python train.py --arch="transformer" --dataset="songs of 200 made-up bird species, synthesised, often over outdoor noise" --input="log_mel" --norm_position="post" --bias="all" --qk_norm=true --moe_every=2 --expert_mlp_ratio=0.25 --shared_expert=false --layers=10 --width=160 --eps=1e-08 --max_precond_dim=1536
Rows from block 5 of a small audio frame classifier, named by matrix and row number. Rows with one number within an expert belong to one neuron, the router's apart. Each number is 128 + 24 x the weight over its row's rms, rounded and kept within 0 to 255. All counts start at 0.
Before each expert's rows are labels from the 100 clips, of 14976, where the router gives the expert most weight on average: "strongest on" is what is common among them. Only what is clearly more common there than usual is listed. The data: songs of 200 made-up bird species, synthesised, often over outdoor noise. In brackets: how many of the 100.
# router: router (model.blocks.5.mlp.router.weight, 16x160, trained with AdamW), inputs 0-159
# up: expert up (model.blocks.5.mlp.up, 16x32x160), inputs 0-159
# down: expert down (model.blocks.5.mlp.down, 16x160x32, transposed), outputs 0-159

# expert 13
strongest on: fast repeats (47); arch (43)
router.13 [137 147 149  91 125 106 110  99 182 131 120  97 158 110 119 127 114 146 127 115 103 128 108 152  85 134 100 122 143 123  77 104 145 101 125 118 148 157 117 124 105 118  99 134  96 125 130 115 104 112  97 112 150  99 100 106 133 120 171 144 150  94 132 164 137 140 129  98 196  83 124 178 105 111 131 153 117 128  93 144  82 117  92 150 142 136 128 161 137 126  89 130 114 101 122 124 145  89 136 137  85 180 152 112 121  80 167 121 162 116 110 128 160 119 139 136 118 166 122 111  70  98 150 122 136 112 129 127 158 108 173 123  92 140  98 132  94 119 168 109 118 108 120 125 168 137  93 163 126  99 152 117 111 112 128 148 157 115 115 134]
up.7 [136 130 157 115 129 129 156 110 172 108 130 117 160 119 100 128 140  99 128 131 148 140 124 109 128  97 136 134 131 109 165 123 102 121  90  94 105  97 129 165 111 122 133 157 166 130 108 126 132 151 124  98  95 144 181 131 129 117 116 141 144  95 124 152 178 111 134  90 131 112 106 137 149 135 127 109 140 122 123 130 167 120  81  89  86 165 138 125 148 145 158 115 161 125 133 136 135  84 109 117 174 129 118 142  99 133 113 146 128 121 114 112 143 158 135 135  86 119 130 103 137 117 161 173 168 144 106 114 101 132 146 102 143  80 117 167 107 123 138 183 204 124 125 105 110 109 123 102 126 135 129 148 105 144 158 189 151 179 119  69]
down.7 [125 150 145 170 162 160  90 125 125 132 104 151 114 130 123 113 108 142 104 124 106 123 125 103  96  94 130 135 151 157 130 168 147 118 164 124 128 106 136 136 136 113 127 104 103 119 131 135 100 135 149 102  95  91 137 106  95 122 109 122 118 108 155  76 147 144 145 114 108 155 132 133 153  92 148 143 125 150 107 106 162 111 127 126 147 102 180 114 144 155 108 107 134 127 131 152 142  75 126 111 157 126 135 146 147 112  91 170 129 163 159 148 145  99  80 167 128 130 135 163 164 155  96 125 153 158 107 105 114 143 180 138  51 103 133 112 139  62 118 136 185 131 119 138 121 135 113  82 120 141 130 101 151 118 105 153  98  95 135 135]
up.8 [169 111 106 144 122 114 116 144 142 158 145 115 122 109 138 140 147  78 136 148 140 142 147 147  92 119 101 119 122 162  96 117 113  99 149 114 141 110  78 127 163 131  97 194  77 124  78 126 109 180 121 124 137  89 139 105 149 132 131 123 136 110 147 133 170 150 162 122 139 149 134 124 119 148  97 133 131 163 146 114  93 136 116 169 165 127  88  98 121 129  90 146 117 103 117  88  97 124 123 111 122 180 131 142 135  88 127 157 153 126 129 135 179  64 113 155 152 141 154  96 147 107 148 151 119 102 154 117 107 108  92 134 140 155 127 136 141 135  98 136 125 149 145 103 127 128 170 151 135 149 136  81 108 141 142 135 188 127 120 114]
down.8 [152 174 149 161 113 140 175 126 126  94  84 143 157 118 145 106 166 124 167 164  93 145 154  62 142 141 138 132 131 131 138  94 159 132  88 128 134 101 114 140 177 144 130 174 158 122  96 138 139  87 108 102 147 136 121 130 103 139 164 136 146 141 140 129 151 144 122 144 138 168  34 110 109 122  82 145 111 129 123 102 152 143 151 151 123 113 139 133 129 127 117 150 113 120 137 129 152 147 134  99 129 132 146 122 137 137 158 147 107 144 127 108 161 120 141 156 121 143 164  89 100 120 128 170 179 132 123 119 111 180 148 143  92 128 117 151 139 139 128 153 174 113  84 125 131 140 132 110 109 124 136 108 123  89 114 150 146 167 113 149]
up.9 [100 147 133 105 162 116 153 151 123 128  85 147  92 154 119 149 114 140 158 107 141  91 132 137 162 106 172 100 112 128 145 119 125  86 141 125 118 118 167 136 136 130 151 117 116 149 120 129 148 137 190 138 141 198 116 105  90 141 110 117  97 136 119 120 103 119 130 119 142 133 105 103 142 138 116 139 167 122 153 153 143 118 140  78 116 108 135 118 135 128 152 127  95 159 161 168  82 116 154 131 122  86 134  84 111 148 116 126  73 160 125 148 135 145 101 144 116 103 117  97 125 185 121 163 123 161 145  99  92 155 119 142 146 114 145  94 114 143 152 137 145  93  66 177 170 152 134 124 133  71 123 144 136 130 131 127 134 133 141 106]
down.9 [143 135 157 128  99 123 133 134 140 105 131 143 180 113 162 154 127 116  97 150 186 157 126 112 149 118 123 150 149 157 108 153 129 119 127 138 160 122 121 109  97 118 134  61 115 112 110 163 123 133 200 154  89 114 149 125 135 131 111 148 146 147 130 106 193 101 112 140 114 121 147 151 100 108 137  93 146 147 138 173 131 137 148 125 116 129 116 143 163  95  90 109 121 113 151 118 144 113 124 125 156 138 123 135 121 131 120 108 115  77  97 102 149  94 136 120 121 150  73 140 129 173 140 145 145 140 132 132 129 146 117 115 142 164 144 120  97  60 118 124 126 107  88 130  88 124 146 127  91  89 132  86 162 106  82 104  97 135 147 101]
up.10 [138 106 116 109 121 131 129 136  95 128 107 163 136 124 144 140 121 163 176 176 146 142 153  95  80 150 106 105 114 117 157 140 117 164 113 100  80 130 141 104 138 120 155 105 164 153 139 141 144 117 154 154 169 116 158 141 106 140  83 149 111 102 127 122 128 114 104 159 138 135 134 132 101 119 157  92 113 141 164 111 127 111 134 130 178 141 122 110 149  94 108 115 139 145 136 126 137 106 136 101 168 135 123 120 127 117 110 136 109 134 146  70 117 111 141 112  92  66 115 134  89 139 122  88 163 164 140 120 134 138 125  87 132 148 126 158 137 118 140 138 161 123 119 118 123  61 167 129 145 112  93  90  63 170 136 142 119  70 122 119]
down.10 [128 128 165 150 141 110  94 122 127 118 155 153 125 128  80 100 115 110  92 148 101  86 165 117 160 117 152 131 112 169 118 115 125 105  99 160 137  88 129 102 131 120 157 150 166 175  92 102 125 140 141 127 118  88 156 126 130 145 108 167 139 112 122  83 122 131 117 130 124 136 114 122 140 143 131 143 132 112 127  96 105  78 142 133 105 101  84 136 143 138 177 127 127 115 147  90 133  85  92 145 149 144 124 100 136 117  90  99 113 136 109 130 189 126 139 117 126 155 161 140  79 132  74 114  99 138 107 129 142 148  85 166 121 128 111 113 128 114 120 146 131 126  80 116 160  89 120 127 116 160 115 130 140 152 180 165 131 138 104 187]

# expert 15
strongest on: pitch: low (77); steady whistle (67); first syllable: harsh note (44)
router.15 [105 136  94 177 124 119  88  91 113  88 139 145 145 121 146 172 129 178 113 159 124 124 151 133 164  94 133 136 172 112 159 148 138 123 153 165 118 128 105 100 155 126 152 115 106  88 150 107 148 155 109 136 199 113  86 103 139 160 122 104 110 147 106 134 123 122 138 134 139 103 151 154 143 128 172  95  91 118  89 151 111 152 137 150 143 120  79 169 136 140 102 114 149 144 163 102 155  91 121 130 149 132  82 102 154  92 112 111 121 120 181 132 130 138 141 110 118 154 139 144  84 130 135 119 133 110 126 142 131  78 152  72 100 156 137 142 104 146 167 108 104 124 128 132 114 134 108 122 153 137 118 129 124 126 121 127  88 108 154 139]
up.3 [129 123 182 174 135 115 115 140 144  95 141  97 155 115 106  96 139  94  83 149 108  99 171 123 108 146 115 130 132 135  91 118 153 132 136  76 171 123 125 113 153 132 128 126 142  89 115 129 102 105 136  93 131 126 111 125 169 152 100 120 114  80 101 110 148  98 117  86 125 123 122 149  95 139 134 116 136 149 105  89 162 135 166 153 127 109 146 112 100 109 134 134 131 137  82 119 137 167 132 150  98 134 102 152 120 160 119 126 198 106 132 132 113 123 128 133 147 131 118 154 160 109 109 185  76 108  90 136 110 133 114 141 125 151 165 117 157 135 127  85  92 142 158 109 110 116 170 125 109 179 140 118 158 136 131  88 148 137 115 106]
down.3 [148  73 118 114 141 139  42 118 163 129 110 108  99 136 124 150 153 121 112 113 117 115 144 112 111  98 116  90 162  89 109 125 120  97 152 145 150 110 131 139  84 143  73 110 148 101 131 119 132 112 108 138  90 136 141 118 122  92 150 108 152 133 102 109 103  99 176 142 131 135 144 135 152  98  82 132 127 121  98  86 152 104 148 112 184  92 176 119 148 121 110 125 137  92 113 132 167 156 100 124 110 142 111  87 110 129 154 127 139 103 126 143 117 145 114 137 117 132  96 111 133 116 142 164 154 164 125 110 145 143 106 145  88 134 108 102 142 139 127 171 151 112 144 127 152 121 132 124 186 128 145  54 144 132 149 121 131 135 122 152]
up.4 [ 90 123 123 156 143 138 143 113 162 138 104 125 189 143 158 102 130 158  97 176 174 134 148 109 147 123 107 153 123 156 113 129 126 127  98  94 125 143 125 143 138  88 116  94 147 100 126 162 142 119  98  95 124 103  93 139  96 128 161  64 132 134 134 134 124 115 136 113 118 156 111 145 141 132 133 126 101 117 143 130 122 190 111  70 121 114 163 144 125 115 116 115 107 173 124 156 171 131 152 123  95 116 129 113  97 168 129  99 176 161 151 138  95 135 150  99 142 109  81  93 105 160 114 160  94  82 135 145 134 133 152  91  98 166 114 130 141 145 137 116 125 151 170 106 140 140 116 141 107 164 151 131 113 146 137 113 128 108 112  96]
down.4 [133 130 126 128 127 127 118 109 134 108 157 109 102 145 130 135 118  78 119 150 127 107 126  87 100 130 136 137 123 137 148 131 144 136 161 190 115 113 131 130  75 106 116 138 142 126 101 103 163 136  64 135 102 146 125 107 116  52 130 137  93 159 149 105 125 128 122 118 145 129 110 124 118  73 124 113 102 138 140 151 121 135 151  86 117 102 119 130 104 169 111  90 108  86 148 122 191 134 112 137 115 136 167 182 139 105 160 108 135  96 132 173 128 138 101 110 105 138  83  81 125 146 121 126 129 118  78 160 165 177 145 108 120 131 110  85 127 112 132 120 144 134 111 125 133 117 128 153 150 110 117 102 148 151 125 177 157  96 118 143]
up.5 [ 71 104  69 110 111 117 119 100  99 101 135 145 126 113  92 141 123 143  87 130 152 151 138 128 102  87 114 128 155 104 142  90 148  96 133 119 151 155 136 100 165 162  76 124 125  82 124 125 129 108 112 152 137 152 110 143 144 154 134  93  89 156 117 160 171 108 124  95 153 115 134 161 114 127 186 110 117 115 131 122 123 117 137 107 143 114 116 156 129 144 138 104 126 131 130 159 155 135 132 132 112 132  83 118 130 135 123 122 162 124 161 125  99 119 149 110 122 128 120 143 123 110 123 140 107 118 135 101 146 165 133 136 133 154  93 141 122 177  97  94 133 155 129 161 104 137 137 156  80 197 138 184 159 153 114 152  92 121  91  89]
down.5 [159 147 123 100 121  65 129 131 148 162 119 144 114 163 114 126 131  95 138 131 171 102 144 147 142 108 121 160 146  91 137  94 114 131 116 124 146 138 140 104 174 129 114 115  76 133 152  93  97 125 155 125 142 172 149 138 135 138 155 159 153 131 115 111 121 122 128 147 160 161 174 147  85 127 131 131 114 106 131 105 116  98 142 128 160 170 107 174 170  77 115  56 145  91 122 102  96  45 106 104 125 124 154 117 121  86 140 144 145 163 131 114  94 140 139  87 111  98 129 102 131 103 138 126 140 138  91 135 128 141 146 152 128  83 153 111 124  95 134 139 119 122 103 120 109 109 144 123 132 142 114 100 149 132 105 132 141 121 126 112]
up.6 [115 106 131 115 105 123 110 143 105 127 126 173 158  84 138  94 134 148 126 132 203 123 102 129 139 152 144 119  99 125 108 114  82  92 128  95  99 151 120 147 118  96 124 117 152 122 130 140 135 142 100 122 136 120 128 129 121 111  93 102 128 142  81 126 126 112 124 148 154 105 122 173 126 121 117 173 132 134 126 105 160 149 146 124 130 119 173 115 117 113 118 166 130 129 113 120 158 156 169 128 127  92 141 127 128 166 163 130 118  91 147  87 148  89 116 151 170 106  87 112 171 123 144 155 111 135 182 100 157 157  90  90 186 163 138 170 141 137 138 108  99 117 151 145 100  94 145 134  84 116 101 100 121 129 107 114 146 115 107  92]
down.6 [171 116 119 127 113 110  73 131 143 136 144 110 106 141  93 179  98 143 128 124  80 150 130 131 152 126 131  85 150  68 150 158 111  81 120 133 128 132 127 114 111 132 118 170 152 160 124 129  97 123 138 117 123 118 126 159 143 153 116 115 128 122 149 157  96 156 151 132 141 138 185 135  97 118 113 173 118 135 129  90 129 109 152 138 112 124  79 103 140  97 174  90 108  72  99 113 154 110  86 101 110 126 126 119 125 132 107 144  81 169 121 107 144 154 158  90 130 156 148 133 117 161 114 112 101  96 157 150 122 149 132 130 110  92 116 132 135 134 144 142 130 121 130 110  96 115 174 179 178 154 127 113 106 140 163 113 124 108 123 151]

# expert 10
strongest on: high song (67); arch (47); fast repeats (46); warble (44)
router.10 [123 175 111 133 146  88 111 129  96 162 143 113 154 120 106 110 137 154 150 112 144 113 104 127 125  75 156 124 127 154  81 103 152 113 155 152 172 127 110  80 111 103 117 115 106  97 133 125 109 105 127  94 175 138 120 115 148 145 128 156 125 124 124 136 121 144 149 136 129 142 107 189 108 128 127 146 153 134 113 155 116 116  97 117 118 120 117 142 121 107 156 111 150 117 149  57 114 102 134 116  84  93 116 101 170  99 133 135 127 125  96 136 182 131 126 159 123 152 131 116 111  75 147 100 146 148 134 111 188 116 165 180 109 155 136 165 121 120 157 148  78 118 115 156 132 168 112 102 150 113  83 130 106 125 128 147 115 153 123 144]
up.1 [167 138 125  96 135 131 114 138  80  89 111 106 127 144 125 137 136  59 117 125 157 107 124 115 147 132 147 138  96 144 115 149 122 112 125 124 136 143 167 166 182 146 137 172 129 122 118 119 131 105 183 136  65  96 137 122 125 109  99 116  93 122 149 119 183 105  99 167 112 167 115  96  73 132 179 146 117  85 119  94 156 147 136 149 150 108 125 128 136 123 132 113  96 132 131 120 148 124 128 133 158 140 116 133 122 131 133 128 119 129 122 137 104 119 143 131  88 137 151 110 137 150 139 134 126 131  99  71 110 131 108 107 153 107 113 137 139 104  88  99  83 110 162 116 157 141 105 102 130 180 120  94 154 106 133 126 175 115  96  83]
down.1 [139 119 146 125 127 140 134 136 129 130 134 127 112 148 102 120  88  80 112  98  82 129 115 118 150 103 129  99 175 113 117 137  93 124 158  85 164 145 122 156 138 135  64 110 148 116 126 184 130 133  92 102 126 135 113 170 137 123 102 141 105 102 119 129 122 127 152 136 117 112  83 147  80 135 133 161 120 101 143 121 103 130 148 131 121 142 125 171 104 159 158  90 107 141 114 137 104 107  96 110 131 105 164 112 130 127 116 154 151 150 144 118  75 168 145 169 146  99 137  86 150 155  93 158 120 161 113  64 131 133 174 154 142 146 155 140 152  96 105  93 138 123 155 130 106 143 123 112  90 124 101 126 148 136 113 147 111 133 143 182]
up.2 [149  87 133 141 158 131 122 124 141 135  99 109 129 147  69 123 124 118 178 142 150 132 140 103 116 146 133 145 104 113 140 128  75 145 128 121 145 130 133 118 125  96 140 184 148 118  92 146 155 129 165 129 142 178 101 102  90 157 139 149 127 150 169 117 129 157 137 126 100 148  95 106  74 127 139 106 176 131 127 137 132 107 107 110 125 103 128 158 130 117 162  76 138 101 135 125 126 119 167 143  95 113 114 147 105 114 114 128 124 117 121  52 170 108 112 131 114 107  70 134 114 144 112 118 138 117 106 140 111 153 121 155 177 167 168 109 192 126 123 125 107  97 118 121 129 161 131 146 138 139 170 146 143  92 131 152 149 150 102 126]
down.2 [179 113 170 140 136 177 137 166 140 125  95 108  84 142  60 139 133 106 158 135 111 128 129 121 115 151 102 100 161  99 105 145 109 105 147  99  93 120 136 133 149 134 176 141 122 126 131 121 176 128 106 137 132 124 150 116  78  99 159 147 138  80 147 121 167 114 124 136 114 124 126 125 118 140 132 112 144  94 127 147 115 117 126 120 150 177 154 154 130 121  78  99 153  87 135 131 139  94 122 145 107 149 134 117 116  87 162 153 168 155 141  88 142 132 179 116 123 128 104 152  77 110  89 124 132 181 140 144 121 138 105 124 125 119  87 121 112 146 140  97  96  92 142 125 113 124 149 129 134 132 122 174 140 105 109 171 148 149 132 152]
up.3 [146 138 132 108 162  93 138 116 140 189 100 187 128 157 111  93 145 113 117 137 144 138 122 118 148 105 105 125 125 142 117 118 152 102 140  93 104 134 143 147 151 136  92 142 114  76 149 153 128 143 152 166 132 137 110  84 109 119  83 112 140 127 135  95 134 146 120 135 129 138 100 100 155 151 152 144 128 121 131 139  80 171 111  85  83  88 160 137 150 136 149 155 128 142  77 121 136 179 116 153 114 160 141 112 120 177 131 132 145 113 120 129  97 134 134  96 131 115  96 111 148 173 113 140  94 106 143 119 103 178 114 139 115 145 109 111 133 160 123 138 125 141 153 115 133 197 155 137 163 149  99  96 137 150 138 126 136 151  73 116]
down.3 [124 147 148 117  59 130 128 138 119  63 155 155 148 132 132 120 138 154 150 145  87 137 127 109 118 119 141 112 126 135 118 122 112 138 146 131 116 132 133  91 139 131 138 155 138 123 120 118 159 111 124 145 142  94 143 141 126 130 128 140 112  94 117 120 115 109  92 134 117 121  96 110 116 165 144  53 127 121 151 172 136 117 103 149 174  97 139 154 125 131 109 102 128 143 193 212 171  99 134 158 149 103 118 113 114 127 100 135 133  98 139 101 168 109 122 102 122 171 100 135 117 118 155 128 123 121 130 126 120 121 140  75 103 152 122 104 164 130 136 127 128 153 132 129 132 171 126 131 173 158 122  96 130 140 160 145 170 106 202 143]
up.4 [113 168 140  89 135 125 174 139 139 108 128  97 146 112 102 102 104 124  77 147 100 133 150 114 128 121 102 148  98 148 125 131 143 141 122 122 145 111 123 117 166 104 184 154 156 124 158 121 117 152  75 146 150 136  90 129 174 160 163 153 114 109 150 129  75 142  95 144 119 130 123 131 148 130  97 124 152 150 112 149 146 145 131 101 108 140 160 117  76 128 105 157 107 122 150 125 118 138 160 121 148 170 118 144 137 152 118 115 126 147  91 132 157 138 114 136 151 122 106 154 135  92  92 140  98  97 114 111 116 121 147 121 143 156 163 115 184 160 116 135 134 195 135 149 122 146 108 150  76 107 171 117 122 155  82  95 106 144 106 146]
down.4 [101 193 124 118 121 144 127 123 112 102 127 110 137 115 142 136 145 167 142 108 130 145 108  95 112 137 135 167 112 143 112 123 160 146 188 141  90 101 144 123 132 112 175 143 111  85 118 144 172 159 117 130  81 112 100 115 111 118 127 137  84 119 110 129 121  96 123 111 112 146 128 113 151 139 156  92 114 118 151 109 141 161 138 127 123 130 168 133 142 129  88 120 144 157 152 150 145 138 113 144 127 164 118 100 130 147 130  99 142  87 113 156  98  86 108 171 115  65  92  92 136 136 155 121 141  98 119 122 117 145 164  98  87  91  90 124 125 131 153 125 141 181  92 138 192 157 124 120 153 157 127 109 144 115 112 162 126 120 153 106]

# expert 0
strongest on: low song (99); first syllable: harsh note (28)
router.0 [128 120 117 101 159  91 120 143 138 158 129  92 117 115 115 163 131  74 153  96 153 120  90  76 103  74 119 113 111 129 140 139 124 157 134 139 106 127 107 188  85 113 182 118 120 136 136 106 142 143 165 124  80 147 112 114 113 123 107 138 158 139 159 117 100 128 120  97 133 144 136 146 112 154 110  87 132 133 183 153 141 116 146 146 119 129 126 170 149 127 145  98 135 134 159 118 107 123 135 149 124  77 111 123 137 103 156 137 126 132 140  99 149 134 128 151  81 130  94 135 111 150 138 158 146 130 125 126 152 179 122 125 119 117 180 101 113 123 165 178 199 103 101 133 159 116 131 121 109 119 101 136 112  94 150 142 158 116 161 125]
up.1 [139 145 167 137 153 196 113  86 133 187 122 138 146 136 161 132 166 108 121 137 114 137 118 166 109 172 125 127 139 136 115 120 146 145 110  99 111 151 152  91 136 149 109  88 123  65 113 166 163 133 124 140 123  90 141 112 153 162 149 108 158 141 166 134 116 112 121 130 118  81 150 145 155 125 128 108 104 127 106 120 137 131 136 108 141 168 110 132 138 129 119 128  72 107  98 102 139 133  65 163 145 133 131 176 128 125 150  98  92 114 154 110 118 142 153 104 107 138 185 158 140 115 117  54 120 116 134 133 127 167 139 126 137 141 140 110 111 104 143  75 128 110 118 145 117 109 124 114 108 125 114 112 113 155 109 104  98 112 109 129]
down.1 [176 157  87 165 156 121  95 142 130 175 157 136 140 113 140 158 104 184 130 130 141  88 111 117 181 103 133 135 148 110 118  67 123 128 180 143 130 124 135 109 120 105 107 156 161 156 145 101 121 139 105  76 120 132 137 138 130 147 126 138  99 123 131 157 108  96 152 123 135 197 136 137 106 106  78 159 152 122 102 112 134  69 124 112 141  92 169 136 140  88 124 139 155 128 110  89 161 151 135 127 109 146 116 125 131 131 129 125 170 152 130  84 142 148 140 154 135 146  97 124  78 131 165 118 148 129 126  98 145 129 149 108 136 128 107 134 120 100 129 132  95 128 132 119 108 146 128 152 127 126  91 119 110 103 115 118 112 103 185 123]
up.2 [120 132 154  98 103 108 137 182 102 121 127 129 130 158 137 112 140 100 125 152 182  98 115 110 114 167 141 149  82 146 138 160 141 105 117  89 104 130 159 117 157 124 166 109 165 122 102 125 118 121 151 152 122 155 127 150 135 127 131 123 108  61 116  57 105 118 122 149 154 164 133 114 138 151 137 142 142 126 139 121 103 153 135 113 146 141 141  95 135 140 158 135 130 130 111  87  49 117 146  97 111 114 128 162  90 174 103 166 118 160 101 128 133 109 105 143 130 103 123 128 156 111  65 135 120 155 100  84 114 115 109 133 164  91 151  95 142 107 119 130 149 137 132 146 133  95 140 170 135 141 129 130 107 145 112 100  95 127 108 132]
down.2 [108 129 146 105 116  89 101  82 128 127 143 104 132 141 139 140 153 121 130 136 138 161 134 127 132 143 131 131 161 135 143 147 117 172  92 150 128 143 134 142 119 136 127 133 107 149 182 139 103 122 145 130 105 143  91 111 121 189 135 143 136 117  79 113 165 112 174 166 147 116  93 112 134 140 101 105 107 138 137 111 135 140 144 108 123 171 167 142 166 135 142 140 102 131 119 100 143 141 105 123 119 110 116 135 120 183 106 128  80 145 127 136 141  94 131 133 106 136 185 174  96 174 175 117  97 123 106 130 118 113  93 125 175 130 150 125 153 104 109 140 130 114 155 121 181  88  95 128  93 123 102 105 192 170 100 139 126 158 127 108]
up.3 [ 98 117 137  91  91 104  98 143 114 144 119 136 130 109 126 122 146 162 113 129  99 100 126 159 139 149 162  92 131 130 150 125 146 102  59 144  80 115 140 132 137 141  97 126 165  95 129 116 122 154  94 146 200 106 161 167 188 125  87 133 119 105  97 142 125  84 171 130 173 145 172 128 148 123 147 151 152 119 155 130 147 108 113 149 108 141  98 170 146 133 129 187 120  85 131 124 125 118 110 111 118 124 125 101 155 126 152 121 144 109 107 137 137 106 103 136 136 144 160  87 128  99 125  90 132 164 147 109 121 137 135 115 113 145 113 158 114 124 107 135  99 123 163  84 141 112  98 153 141 142 106  93 134 145  95 148 108 137 111 152]
down.3 [160 136 130 114 136  89 120 166 110 139 169 162 114 147  75 141  85 118 100 115  90  76 132 129 166 108 120 105 138  94 146 126 115 121 142 119 119 142 124  89 178 136 119 188 116 174 179 154 121 117 153 157 142 147 138 143 135 136  91 161 140  93 108 136 111 158 143 151 142 125 131 104 116 149 140 127 167  86  98  86 103 158 132 136  99 136 125 150 137 119 146 133 145 107 111 142 169  72  99 134 156 129 127 136 129  95 137 124 112 143 138 104 161 157 147  96 142 153 115 110  86 108  87 132  94 157 140 131 130 129 137  98 121 130  93 170 117 136  93  97 119  93 130 132 122 126 144 110 166 165 145 105 124 138 148 111 168 118 129 155]
up.4 [116 125 104 106 106 117 105  98 125 131 120 156 157 183 118  91 137 149 111 167 155 152 127  94 186 137 144 108 135 135 152  78 113  73 114 102 161 109 114 109 142 109 106 116 149  77 168 158 125 156 105 156 108 111 129 107 123 158 187 102 135 117 102 122 102 129 142 115 169 164 126 151 115 137 130 158 131 136 127 118 131 149 134  99 142 110 145 139 113  87 150 121 137 191 133 108 171 159 124 141 139 156 129 132 140 159 128  91 157 129 175 126 113 144 129 115 139 133  94  65 159 152 131 130 113  97  87 165 157 128 129 129 155 157  87 117 133 127  98 155 106 152 149 132 109 119 150 146 101 120 144 115  96 117 125 128 123  99 113 142]
down.4 [121  83 137 140 145 100  96 123 158 126 156 122  89 125  98 121 158 140 131 114  95 134  96 123 139 143 110  85 120 136 139 133  94 182 115 130 141 119 134  96 143 157 102 147 160 161 118 141 103 131 148 122 172 122 145 114 129 153 152 154 125 125 121 130 108 132 135  93 171 161 163 136  95 114 106 156 116 158 103 108  99  95 125 139 128 132  82 142  91  63 162 122 149  98 122  82 167  98 115 127 122 153  63 116 122 103 136  96 162 144 118 124 145 105 150 123 134 133 143 115  86 136 115 122 144  81 146  93 142  97 150 133 126 144 121 122 143 174 107 142  88 145 107 140 120 158 144 143 140 175  68  99 134 136 130 133  87 111 137 117]